{
  "rotation_deg": 10,
  "arch": "vit",
  "parallel_block": false,
  "shared_expert": false,
  "beta1": 0.95,
  "shampoo_beta": 0.95,
  "steps": 11100,
  "epochs": 31.4,
  "warmup_steps": 330,
  "weight_decay": 0.1
}
Rows from block 2, named by matrix and row number. Rows with one number belong to one neuron. Each number is 50 + 10 x the weight over its row's rms, rounded and kept within 0 to 99. All counts start at 0. After the name is the row's rms in percent of the matrix's.
# fc1: MLP up (model.blocks.2.mlp.fc1.weight, 576x192), inputs 0-63
# fc2: MLP down (model.blocks.2.mlp.fc2.weight, 192x576, transposed), outputs 0-63
fc1.488 099:58 60 43 41 64 52 54 47 56 49 57 37 34 35 38 46 37 41 37 63 56 38 38 50 61 34 37 40 59 28 51 47 47 68 63 63 52 42 53 50 62 41 42 40 56 69 50 37 59 55 44 49 53 45 62 40 64 40 47 56 66 49 64 39
fc1.489 103:33 55 44 58 57 53 60 53 37 54 64 57 53 42 45 37 47 43 59 43 52 41 53 72 65 88 44 43 63 62 52 34 60 55 24 48 66 41 47 54 57 50 54 39 63 67 44 33 48 50 45 48 55 48 46 39 53 49 69 37 47 42 59 38
fc1.490 098:46 50 63 60 50 28 34 62 52 59 51 87 61 56 57 56 27 42 55 58 44 23 53 53 56 42 50 41 57 44 33 51 47 60 62 56 49 43 68 52 61 49 41 53 43 34 45 50 42 53 39 53 47 37 47 51 54 60 51 51 51 62 30 57
fc1.491 099:55 73 65 26 60 51 26 56 51 41 40 45 53 58 48 51 65 46 48 53 45 38 51 60 43 37 49 44 57 54 46 53 53 64 47 52 76 40 65 47 58 35 52 57 40 39 20 54 61 55 51 39 59 55 59 61 43 66 52 66 48 46 45 60
fc1.492 098:43 41 41 42 50 43 57 57 46 63 44 40 36 43 54 50 42 60 50 58 43 46 60 48 47 56 56 53 27 57 52 58 39 35 61 25 57 44 59 61 53 68 55 48 37 44 64 65 38 41 57 65 42 43 60 39 42 57 39 55 59 56 50 69
fc1.493 095:56 40 36 38 50 35 50 50 45 51 56 51 50 42 43 65 41 50 35 58 52 51 46 52 56 50 55 46 53 48 47 41 56 54 55 62 63 57 58 33 50 49 47 51 47 54 50 67 63 60 53 73 58 57 37 38 39 48 50 51 51 52 51 42
fc1.494 102:65 37 54 59 38 50 48 51 72 48 46 53 61 47 53 50 43 56 64 61 65 64 35 57 43 45 42 45 57 50 33 54 50 55 49 56 38 61 63 55 48 55 57 40 49 67 37 53 44 42 17 44 39 49 58 56 28 57 44 53 52 53 38 49
fc1.495 100:44 43 38 40 59 39 46 60 46 39 49 37 58 42 72 63 48 65 56 52 48 45 52 48 40 57 48 43 27 52 56 47 55 57 57 66 53 39 63 46 43 42 59 69 50 48 59 53 49 51 49 36 65 56 50 51 58 66 55 65 38 33 59 57
fc1.496 108:55 51 67 49 40 44 40 63 59 49 36 37 53 49 49 47 48 47 48 59 74 47 61 48 46 37 55 63 61 54 53 26 35 37 56 41 52 49 58 43 54 38 32 44 62 44 50 60 54 24 48 55 59 63 47 64 55 43 30 62 38 39 47 61
fc1.497 096:55 53 57 71 57 49 50 49 44 40 57 53 44 49 56 44 48 71 66 68 47 47 35 52 32 50 52 65 42 37 44 56 48 38 53 33 67 45 60 62 61 53 44 58 45 40 44 39 51 58 57 49 41 53 27 62 20 64 45 49 67 57 54 68
fc1.498 106:49 64 42 32 64 54 50 56 44 61 40 34 42 32 59 43 46 28 49 39 64 47 42 29 46 45 64 70 74 50 60 29 52 46 49 30 50 33 48 58 42 48 66 46 32 68 37 56 49 42 44 46 49 54 53 45 44 69 67 67 43 43 55 44
fc1.499 099:53 41 69 72 40 44 53 45 47 42 55 47 41 70 61 55 49 41 61 55 34 44 61 51 67 46 60 35 50 52 26 46 43 53 45 44 38 51 69 54 51 64 52 35 29 45 36 43 25 37 47 56 51 55 37 50 56 60 46 49 48 64 33 40
fc1.500 104:39 70 62 56 42 43 30 57 56 35 34 45 31 49 41 45 42 55 55 69 48 54 50 58 52 56 60 48 59 65 58 65 45 49 51 60 54 64 38 49 55 36 51 52 57 48 51 61 51 33 52 48 49 56 47 31 47 33 61 56 45 67 58 51
fc1.501 096:49 55 57 25 60 66 57 43 49 34 34 66 45 44 59 39 54 48 46 54 49 57 40 46 28 48 43 35 74 54 70 39 51 38 48 66 44 44 62 48 33 67 38 50 50 62 46 29 39 55 53 42 55 49 54 55 56 49 68 41 62 61 37 49
fc1.502 096:61 48 60 47 52 56 36 39 55 53 43 48 64 55 57 54 52 57 51 56 51 61 50 47 53 62 57 70 44 48 57 59 41 44 27 46 45 53 53 56 53 52 62 59 34 36 45 37 52 56 49 45 53 39 71 56 50 59 65 38 44 58 79 42
fc1.503 106:55 42 63 39 44 42 61 45 49 65 58 35 42 56 44 50 58 53 58 60 43 27 61 52 41 42 35 78 48 38 62 52 42 36 53 50 34 63 36 60 49 53 40 58 50 63 46 61 58 45 40 61 45 49 33 45 43 56 70 44 50 53 45 24
fc1.504 102:52 58 35 54 60 56 53 36 75 51 31 45 45 54 49 61 50 35 56 42 55 44 41 25 35 48 56 42 45 51 57 48 32 57 41 37 52 41 43 40 51 28 37 32 40 38 42 56 32 46 60 56 58 55 53 45 65 51 47 45 34 54 42 50
fc1.505 100:49 47 49 58 37 47 50 50 55 31 38 54 45 45 43 41 70 43 48 40 53 37 35 37 58 43 49 46 54 46 43 33 62 58 18 54 47 66 53 37 55 60 53 53 46 57 57 47 55 43 51 39 36 39 53 56 40 48 47 56 58 44 52 54
fc1.506 098:57 31 51 49 33 49 45 51 54 61 32 58 56 42 47 42 67 53 58 47 68 57 49 50 61 46 34 65 49 56 55 72 37 63 34 37 62 44 65 49 74 59 33 49 47 53 57 33 39 37 43 47 57 57 54 70 57 41 55 52 62 52 34 34
fc1.507 097:55 35 44 61 57 65 55 45 39 50 54 58 30 63 60 49 62 51 61 43 50 39 42 40 66 68 50 56 28 55 68 65 54 42 45 49 49 41 55 47 47 40 44 41 50 38 34 38 45 53 62 50 52 62 58 57 39 56 38 39 64 45 38 49
fc1.508 096:51 43 30 55 72 47 63 37 63 49 46 38 33 48 49 36 46 55 43 49 42 54 42 46 40 40 52 48 35 64 46 51 49 59 66 54 54 54 56 53 59 40 64 34 69 48 33 32 58 49 42 55 62 45 43 46 38 54 46 62 54 48 48 56
fc1.509 102:58 46 46 38 59 60 56 61 64 64 39 44 54 58 46 46 60 55 49 54 68 55 34 64 31 67 34 43 51 37 59 45 51 48 59 42 66 51 61 44 38 71 52 53 45 55 42 39 54 38 44 50 47 49 63 57 67 58 48 66 45 53 64 49
fc1.510 104:25 46 59 42 49 46 58 36 41 49 72 48 70 48 65 41 34 26 58 52 52 59 47 45 43 50 60 47 52 44 57 51 57 40 53 51 55 40 42 31 56 37 43 30 45 53 55 44 42 34 62 30 50 38 34 58 56 53 52 64 50 44 56 46
fc1.511 096:30 49 51 59 65 56 66 45 44 49 46 27 58 65 65 64 32 61 64 54 31 69 46 55 53 47 55 50 50 59 63 62 59 45 36 46 64 42 58 56 37 51 38 48 58 42 46 58 50 52 54 33 48 53 46 32 61 42 49 55 54 43 31 50
fc1.512 099:42 58 53 35 62 32 48 48 53 44 43 48 54 51 60 48 67 34 61 46 54 60 49 65 56 45 36 50 47 53 40 41 49 56 49 60 38 75 49 32 58 56 33 72 53 44 49 38 64 54 46 52 49 48 67 41 73 65 54 67 60 41 49 51
fc2.488 096:53 51 54 57 40 37 49 53 57 49 52 52 67 44 46 48 51 59 50 50 51 36 59 47 50 40 63 44 52 67 49 32 46 57 48 67 52 62 43 45 69 60 53 59 49 41 49 65 42 46 54 53 70 48 52 49 49 49 60 51 36 48 49 56
fc2.489 097:41 39 38 63 49 32 50 44 61 59 48 41 55 22 44 58 42 61 60 53 59 65 44 80 44 63 32 52 59 45 46 62 57 59 48 59 46 33 46 45 60 49 52 58 46 49 42 55 52 66 50 54 75 47 45 40 62 59 47 52 53 63 64 62
fc2.490 094:56 61 45 60 78 51 41 51 66 57 34 72 52 51 64 41 61 53 39 53 76 43 50 56 46 69 49 54 58 56 32 51 45 56 29 55 54 46 56 47 51 63 49 53 51 53 58 63 41 55 46 52 54 58 59 44 46 60 65 39 50 51 69 36
fc2.491 103:57 67 41 49 41 56 29 46 56 77 59 58 56 59 60 58 57 47 56 45 46 60 66 48 70 41 53 40 51 39 50 46 47 33 58 39 53 49 49 51 69 41 40 55 46 43 66 79 42 61 64 49 66 54 45 29 52 38 44 53 34 56 46 63
fc2.492 101:50 29 58 43 49 62 58 40 48 58 57 67 41 59 36 47 29 43 35 64 43 69 50 63 41 57 54 57 46 61 37 49 57 36 48 51 52 36 41 50 46 28 42 57 64 62 55 51 56 43 38 58 39 52 61 55 64 43 52 41 50 54 44 44
fc2.493 102:53 62 51 43 42 43 58 50 50 38 50 73 32 35 70 55 44 37 32 42 49 68 47 57 60 50 64 52 61 37 40 33 37 30 43 30 48 53 48 59 52 57 45 35 42 55 34 57 33 60 38 50 42 48 64 43 48 28 38 51 49 45 41 56
fc2.494 096:30 51 39 51 41 29 26 46 37 54 38 59 34 46 51 58 65 50 52 49 55 40 46 44 46 21 47 39 57 57 52 40 59 41 48 42 49 50 37 53 49 51 46 32 41 38 29 52 56 40 51 36 41 52 60 31 51 51 55 43 49 50 46 43
fc2.495 099:59 50 52 36 55 60 56 64 50 48 44 62 32 73 62 55 63 49 64 55 44 69 57 62 54 62 37 49 28 63 69 63 37 50 56 52 49 62 51 55 49 55 49 46 54 60 56 46 38 42 47 51 43 48 38 54 49 50 21 52 44 68 37 40
fc2.496 104:60 58 34 62 41 44 56 66 49 37 52 45 48 45 49 48 54 52 48 64 66 45 52 38 37 41 53 55 39 44 53 47 35 49 54 37 55 52 57 39 57 49 55 61 32 42 44 58 49 78 52 52 46 51 70 38 36 33 71 53 64 57 52 33
fc2.497 091:36 49 66 61 47 57 66 53 55 63 44 45 28 24 49 54 61 60 52 62 57 54 68 41 63 43 48 51 45 56 58 34 50 47 41 62 61 45 64 54 49 62 50 38 30 60 42 32 66 30 40 61 37 49 38 49 51 54 35 55 66 44 35 63
fc2.498 107:50 46 50 51 54 32 44 43 58 46 54 53 51 56 54 52 50 61 55 45 57 47 67 45 52 59 58 47 46 38 65 30 42 55 64 48 51 50 42 59 77 56 52 49 46 51 59 53 39 60 42 50 51 45 66 46 48 39 53 68 32 41 57 63
fc2.499 103:32 56 34 39 48 57 45 33 64 35 49 55 51 59 38 41 60 44 56 45 47 42 48 52 49 53 40 69 32 56 27 51 48 63 43 53 50 57 55 59 65 58 53 47 62 59 42 30 53 64 69 45 51 37 51 45 61 42 38 52 55 40 49 57
fc2.500 093:53 31 55 48 39 48 64 66 50 27 39 46 45 37 39 54 50 50 58 43 46 52 46 58 42 62 50 25 51 47 53 53 65 38 54 42 64 65 47 61 48 55 47 47 43 53 55 52 67 43 38 65 71 45 64 59 46 46 73 57 61 59 48 49
fc2.501 095:51 61 57 51 45 57 50 61 46 54 59 52 71 35 39 58 35 50 45 59 55 49 45 67 47 35 48 43 52 27 48 55 53 56 39 61 42 74 51 48 54 50 45 38 67 47 44 43 50 40 49 62 48 45 60 49 67 72 46 60 58 42 67 64
fc2.502 098:73 37 49 35 43 49 37 55 43 32 35 51 43 41 49 57 32 53 38 47 42 54 51 43 40 58 54 61 49 59 44 56 47 60 57 32 41 55 53 45 58 74 36 38 62 24 61 36 45 22 44 57 57 47 54 42 64 49 52 44 52 46 70 40
fc2.503 101:46 58 45 50 43 53 38 42 40 42 46 51 34 38 52 47 58 52 47 44 63 56 48 60 55 36 56 45 44 53 40 26 39 56 21 45 55 46 58 33 57 42 49 53 48 54 56 48 60 49 49 48 45 69 56 53 58 45 40 44 41 48 44 39
fc2.504 098:35 42 47 45 38 37 53 47 53 46 41 30 50 51 46 51 54 64 61 52 50 51 46 32 49 38 47 56 56 36 64 40 58 72 53 53 52 48 39 48 33 58 46 43 57 35 53 51 62 48 43 41 51 45 66 60 51 48 38 59 37 31 32 64
fc2.505 091:60 44 66 63 39 33 46 29 73 53 54 54 52 54 41 39 49 33 45 48 47 63 35 40 60 47 39 51 41 33 46 65 46 58 48 52 56 52 41 52 54 61 35 45 52 72 48 54 55 42 48 49 45 56 60 50 55 64 47 51 47 56 57 39
fc2.506 100:65 37 64 53 46 51 56 43 50 38 44 60 40 66 51 46 75 57 56 45 52 51 40 44 41 56 49 57 63 51 55 31 47 39 49 59 65 35 30 40 68 64 46 50 72 59 52 50 61 38 55 44 55 36 48 37 58 40 66 53 51 68 63 57
fc2.507 096:45 47 59 56 52 45 37 50 43 54 47 40 60 73 49 42 68 43 50 37 50 58 50 46 38 60 35 57 54 61 31 39 69 43 52 45 45 80 45 53 57 55 62 38 47 56 40 49 42 64 53 47 51 53 62 46 43 57 46 44 55 58 63 53
fc2.508 103:57 41 52 55 39 34 26 56 32 38 54 38 49 60 47 59 60 70 42 50 51 59 43 42 53 34 64 64 46 44 56 46 29 49 51 45 52 60 47 46 44 53 59 44 54 50 52 65 37 41 61 37 46 59 56 41 51 43 57 45 68 50 49 62
fc2.509 097:50 60 45 40 57 62 67 59 40 68 43 45 46 51 43 43 52 43 53 46 34 48 47 58 61 48 45 44 38 45 56 35 31 42 51 63 34 38 55 63 52 51 38 46 37 57 49 55 61 50 66 47 50 32 25 36 52 50 62 47 31 67 41 50
fc2.510 104:56 53 48 35 33 56 41 54 55 40 49 58 60 47 40 46 55 45 56 43 47 56 47 61 43 42 57 41 58 70 52 43 57 68 51 59 54 56 50 47 39 33 46 67 67 26 50 42 46 54 44 32 54 37 45 50 51 58 66 46 49 61 43 42
fc2.511 100:59 61 52 49 28 47 31 39 56 57 29 67 60 50 56 39 53 60 21 52 36 37 49 58 50 59 43 46 63 55 58 40 68 57 51 55 55 61 61 57 46 50 49 37 49 43 61 45 46 65 38 65 39 71 62 57 47 62 43 44 76 50 45 57
fc2.512 105:63 62 50 52 35 53 53 63 44 43 43 40 52 41 52 51 50 39 37 42 29 43 55 45 36 52 60 54 31 57 40 38 52 28 44 46 56 66 56 53 51 52 50 49 47 49 65 66 44 63 48 55 59 49 59 58 65 42 68 50 58 42 46 63